From a checkpoint of a small sound classifier: norm layernorm, batches of 192.
Rows from block 2 of a small sound classifier, named by matrix and row number. Rows with one number belong to one neuron. Each number is 128 + 32 x the weight over its row's rms, rounded and kept within 0 to 255. All counts start at 0. Numbers have three digits each.
After each neuron's rows are labels from the 100 clips, of 14976, where the neuron reaches its highest value: "band" is the frequency band that holds the peak. Only what is clearly more common there than usual is listed. The data: synthesised imitations of 52 everyday sounds, one a clip. In brackets: how many of the 100.
# fc1: MLP up (model.blocks.2.mlp.fc1.weight, 240x80), inputs 0-79
# fc2: MLP down (model.blocks.2.mlp.fc2.weight, 80x240, transposed), outputs 0-79

fc1.194:146155148128148197096067099116163153073041098135133171152155202106109161145133161157115187149176125177115110143150110136115143103074144148154129157123147090139153081115113137133064116113117108126088135060191128105115092105122155128111085158
fc2.194:093153105175144166115168106129143111119174112041115119067131100190115132140103140150117092178144109156160108164162105162147100113140126072126114164133172078131073122118096129095175214113098130104080107129128174126142111080087088106108171104
band: 2000 to 4000 Hz (55)

fc1.31:175107175125118094142110090131143113094135166100120149098179191151131170171166136078120126095088148098064159119155143189067138112129167135158051155109161139097144116083121113158083099147080122128146130076091052133152143165117134120112173137
fc2.31:092146069081111096123141130170145144085110124166113123186157119136126094129077146154170116120137182185120152121137189115136162151190119151139105077119094205051189159121170114093132131133119145115155148144083107147150097084113155156117080174
band: 4000 to 8000 Hz (51)

fc1.99:125136138096110152132137091150118150087176113186094085091103140137156098062152175131172153151164121146146150136136095157135167209176139155089180103047085155123095098159116103154159101077117114140101060128090129111078144137110136095133129171
fc2.99:085151114160180133150110181159164125092099116106176054116134092166124120176090101144136105157131117122136181132130131195137108059097113079207092127183157119104193133126126130088101140146103110087168117120134167075138124133183139138116174114
band: 1000 to 2000 Hz (39)

fc1.166:138076080128134161134143112162158165099146116169055156082154126115168170077087091145131182125161075129103184110137124133164165113142150139131197106078164091135138120140161067123130088091170109137147101097081111116125166148181122128165073096
fc2.166:080102102158129118126147147177168088108179127155150086078118145162147115136127109110128150094131153119099123216152086117179111103110118140122077163243114088102155129171124142108109139128153115113102119100061129153128182142102176186143099151
band: 1000 to 2000 Hz (54)

fc1.103:134138097105066058147168112136185133173094151148140154135131058135070124177075145106125108167062114149172080134127103107190164137121102134118145166137097134159062174122130154097089141119130081137131158117135149183149106174068132124114153150
fc2.103:137163167180107136106086142144083142160057113124147054113161113095086109143125132115113121147127118177094149074116102112103104115174159167148157133150145107133137095114114139122147145091152119135088165191166107183055078202127136142096053124
band: 500 to 1000 Hz (66)

fc1.23:121152090173090114189085132121165194079093090102168110105126108144096120108153123110155183126126152100127084096139188133223144163111132167107095080102079135107152089106119097092122153134122133182179127125108117115144200114117083093140156138
fc2.23:140139155137130182111154125112149126072124180103155102134120131135109178112142123106131132147166087116026109139182111086150152096119171111181088169163143150092163129141115084135089076141061202146115187144080135153115121159098157108120081107
band: 1000 to 2000 Hz (51)

fc1.51:155142168138124162086117155106029179121125136117145086172142121153094145112096157124090173070090123107090113137194100154094155128129180154131129170096129073124107139112147202107126144152080115161095096165112172106131089160152103086149094170
fc2.51:145110064182130178099099148091083166129111127135084120154192086159077089146162120087114122085131140081109151133167092149156157163140216147079128132100100100145109118126113161118137153130101061129078100173126140115102153127161113103079169175
band: 1000 to 2000 Hz (52)

fc1.88:134095064110071146120073137145070095141115144174187121120135080191068141146138135117117135114140141145161170126199136125145116145087165102135165183153104160058108173193066108104113129127130075149163119122158116137134088161134098091114127136
fc2.88:150149094084157155094116111128038122142134104120130132068159109138149158184161164168099132061129128123100140135121066136075156159137091113102163143124099086120143108195110115114164163145055164139163175164067147135145126175162139115144147083
band: 500 to 1000 Hz (43); 0 to 250 Hz (32)

fc1.66:139105120161140122135145158067130119066140116123095094137138119129089159162119096206133137081138086152153100172086129124137132175097126144243195154139142146116185125164124120143141091150096087139085137097129075157156087072146106158121100104
fc2.66:129105120130103154175085139095159155137158111131153129175145170173102158109147058179138123078130032122181120097118119137077155135131122129098146144134106112166089156135127162213115109122128118110098184096114137219142112114140127162090090171
band: 500 to 1000 Hz (32)

fc1.87:162103160174109117107143111171043170117141209123136084095143100193224115140105145089101152136147067162109115133062111151090139104130151122170139145158119132142151108084132101133112117141146085146092102093092170153128115173130088112164145138
fc2.87:095091079132132131131084156197098151135165181155125152079102109163165136162153096170134134126125079183107168163114108151116086114064133159160087113154161085143143055165127108147129113128109133128074156169170094168130151101202170116119098106
band: 1000 to 2000 Hz (47)

fc1.124:097154065108105130096154152140185146181135151130173145088109147179094129174085127142138130131095095103144130137100115113117152096107085150116157130150082079114126123073111205083177142097097168163091143178118132137058097101205160155134100144
fc2.124:117178183119115167144163075092116128165086135122125173139141197072075114114209104147189179176130164129129144082112050103112099095133146129090151086141159136166117126107138175118147136130166090107125119099146115124078106143160127170113105167
band: 250 to 500 Hz (28)

fc1.78:108117119146159167093166199149205101127122118135134128137117125151165161154187134089044122097125123102112100146123128039085111127106141183094145142101076083162165173154106158111120185158126107114111125109097133154143148174133051102116129121
fc2.78:137097175088164107147114098159108127096121145098142093124154140121167165129171093127075143149176149107135135142155077165126127207161077092155112067159136107158088120072167086088117177183169131164113145122169123105090133155142165149137074067
band: 250 to 500 Hz (25)

fc1.219:126105136115163184168105116097195161106108078152143129160097170167140135136093158166206149108103112074121067107116145143155153104096123153160136102106114142069118127078132065178122149127143135123095097070176085116090168169113164117174163117
fc2.219:128113121144123117084121059112148164146129111156100098115127114126099152124150119186143103067067172100117078139118097134151138185055153113139102208147163137082159148140208122136093099160156151111067167126166171167119162089129116127141166109
band: 500 to 1000 Hz (78)

fc1.20:147122088105144178145077132153117085095072155111105109099083118156087164130115099168185147085145104084182121148116154133143148130086127170155177076107099129146193162138108183151087140144130101148118125132125084146153129102181123029123181118
fc2.20:187165140145114084127144129121158130090165128098151103082184077076133133109099113147113152117180124164128073134164081153121121118095082178100136188158065141070100130105055163109136090141143148140140204166133117099132132165080116172117117146
band: 500 to 1000 Hz (39)

fc1.142:096128118149088178159109142102112124118086108170118162153129145049123113142139127174131193157153129121093125177148098158137166169126102190133161101116123084126103132100069063117110180087169101149145144121162098063122068191147142114099141176
fc2.142:152096127109175141122151133137163094151143079111147180116172115210102156090101183101059178169170127142135114123050093084143080097112148112115141129116157103120083089108105174079160159147121095127081173125154151110086108131123151161131159087
band: 2000 to 4000 Hz (55)

fc1.86:136120150128103109100113110120117069116158088088133151141112125115156091185134152088084135082138151107089129108145207149162097193134072128143129142127127195185163092087198184146166098102084079068140092153151133140141092126158151125100116103
fc2.86:125072131121160098137134200159121136172098085102130124147083154159098138112110120056126137207123149112179097091152123115133130174150125124109177148131118112114095078136116121150154179129122130096149153152154130157213119128081164104081172040
band: 4000 to 8000 Hz (90)

fc1.101:172154126110097141176127120101145116065064158087127132132099116124158122139134072148104099176122132110142101148083133124179106117165170113113143125090096126172114112159240101086125154106135174113124126113081093153180118124185141062180155155
fc2.101:096111103183159138116137145134167090107168220107140106097204101120117105128168180137109096144135136105121123171102089071158148184099094112129106169138188139089158073147098134131115121097129095079161128123107161170085202102115128123089122111
band: 4000 to 8000 Hz (78)

fc1.69:142191132165145110090157154120124176118131162118137097117070124174116127118122134129168112089177075114181198071148112139106127118126140162127122169151135116077122112149108070151146103114072076159142163067187177122054145099091118098164106142
fc2.69:073064169133102120132152106114151123089138094147115078072078103139133132181123148127137110125103079113144105190163097111140107098140140086157127119118079170136129153164105129125152077149098163138138061078095110140175143157128175172144219179
band: 1000 to 2000 Hz (43)

fc1.43:109092093143154158150157150161196102115133168139178129162133128130085112151167098092140100077151166101143155138118158044106184143151090140099120192115127134130132144106094205110105114103100136100073103152085097149113176159130069071149156111
fc2.43:162167193114126126111120097166090147148133141078137070116162115086163111132143117136097140129116140134109101171151094081136105184126072141179138118166108135142111106081188145092119110171137109111134096120236143136085090091142159193114140066
band: 4000 to 8000 Hz (67)

fc1.106:137072104203134109103128137115076129093134120161112067154183139050163104090166158094156125156186108156082137131157093159134048171135125159124082158163176142159112156105108147130127130137105122086096159134137120101154123152153069119092108178
fc2.106:169192130072117115146137166093092164150110106208149148126121152113089132152095125110157137193076153115146124084170134148142144094058081156076158107116129098161077117171178159103120153150143100069131107118143095126066135140151152132161100081
band: 2000 to 4000 Hz (60)

fc1.230:182120162182147163044111132131167136127150111073117098125154108166123167152071060137075107095165133123134121153145041145121123126134100157104082085168117123099153145135111205152089134174104106135088127123121159115128160106124149135157195101
fc2.230:045114114139082141120156173132126098123075084159140133177106152135184055134165181108125122180087112139103161143141182139119141138154183121118132063099109159151111150145124088121173113061157127113124104148181161168142124163130088075136088147
band: 2000 to 4000 Hz (51)

fc1.215:081150094115080098085116093147143192081201151129169115057102117113124105127097101142149137129151179132073178114133140159150123128126140141115181117112099140176107181125121165100173122130172128088092042163148155155097156117137108170161082147
fc2.215:110192205124172123104090138138125078142119133089111113113114123166160112121095220168138124160180126134175136131068115123121123129118094087158173152127110152149169161194124162138132163103104119095115116103068161087116136164052116102094161100
band: 4000 to 8000 Hz (61)

fc1.119:132123151123109093097113076102194091093086108107165099130093155130145157169136083103143175109133086135128105127080134177175135138165081139117139142168146168132173093131225163099091111111104156131086119107170102062121145140171152126073118184
fc2.119:140173122096131198139131139150180138119217124160142181113152116126123056120112139045096107131113136116075119106135173118110118179102114130158144067127143126061142142153101122133148122099129096143167148067132159168128137158057111138090162084
band: 2000 to 4000 Hz (52)

fc1.10:131142105079112149128097129071151170102122183098169085125102151107095146139173114106144104176141093132044100122145126164170132157148120162134063121130099110147087068163193135130083193119121195144150126131122120134142149102115165042130155140
fc2.10:133124038167136181075168168106177138114163180164120105131129118088052129120099147124132164141153126082066099155145160101095127149131157133083099107127114130082134141096119131113183126105089157111102152173078192172143153126077132118106159165
band: 1000 to 2000 Hz (56)

fc1.135:133182170069177174080133103101170219077135129104140099133188120125166128156144162108132132073147127098127118116127118140127167125110081104096127115171157111083119124127150118129110150094154136195116131073134153131116162118087167083134034151
fc2.135:136127140039148184132147102056107086124175108111078134154137137124149142175116128149123125059153153151185037163118162125122086080136154164123124113138131168141126153137098179121099149116133186123077163114107153103129127189096085136109166130
band: 500 to 1000 Hz (92)

fc1.185:076071171151090086091132129137105182117147121086162089157205103128137082153093120114105136141153075136097177145160166149166115131134072121158131139161100150100157122146125070135101127118202123165137112118097047140128108180171095156108150155
fc2.185:174134147141115174138133078158123094109184173164129137105040092124101118132150155146143175133131185200090158174091167114153150150076177157124142208126131111154126102151113153070144095135140079100104143065122145124139101094136129115134092102
band: 250 to 500 Hz (34); 500 to 1000 Hz (33)

fc1.84:135122150172135177166124120135080141111153122136117119153115117089130155166072082092100192126090076158112114083177112122083165157139132160131115132147108108100134133094095116123080130061113159178177172116173111124163033143156194167124100134
fc2.84:133132110124136092117099161099179143145126104109106065109152136160179135093138122101095139108144198159158093179049099085170184099136108106156112105140142108160158070109193136099135171156131152162149133153147171108085163120118109060077122085
band: 2000 to 4000 Hz (54)

fc1.227:181129100099132156123091100063163200133135140151186109128085138175074117129077099136148163112156143104150143135134181164144155128138145133163093101072118059099068119130144120161213132070123155126124109160114150158125193109100108101153110133
fc2.227:137206101118126153117170104129154137096114196099102108106082154111110179140155088128108119073142119086061066128092132146149186144132160130158120180140168138081130098119183049108143163138057140101081107143159116137125137162116128155158152145
band: 1000 to 2000 Hz (66)

fc1.201:143091105184128051133181056145182098114069110164155065121124144122132146137080145166110122201116150130072114118165098112123142147174155174096119141167117093119157145175093138114075106150091106151139098073169137114099160107151107138101154139
fc2.201:180150132116120161089113121129159121135139159078139159196148096141111088114107100144061155169230134141092112151079117101053193113097109137088146137184135142077139110096116144203141134118173146124139146085104103148150104159139103149128142145
band: 500 to 1000 Hz (41)

fc1.202:153176085121071179158124131128139107045107129123134084085140169144092178128137133101073133110105169146188139119151078124129128130180083130119149123106177123136110141143183150114160100112109198075131082118122113087100173133060158095165147162
fc2.202:153157103124140101099220148129140138160172163129132121167090147146110125125140114034109130096120122079087101151152142115175125155110186176138100158121112118029133120107164071142131154112119080117136157081151149194128142125165083117090104129
band: 4000 to 8000 Hz (50)

fc1.130:125102153124147119099140141094130134195101115102161111155119158101170120178124145126132086125123146118111173164116119145132133115109142181094148113051093085111092117149112085123097116163188142164022085153114129153103203155093125079158144194
fc2.130:101164080088122162100149194100139087147144089120132127141150127145109100123167090085125153040164136134182116148113091149192156172130132107141182142096141069141148122159129142063121132145128122133163174141143092099129100049111112091092188095
band: 250 to 500 Hz (35)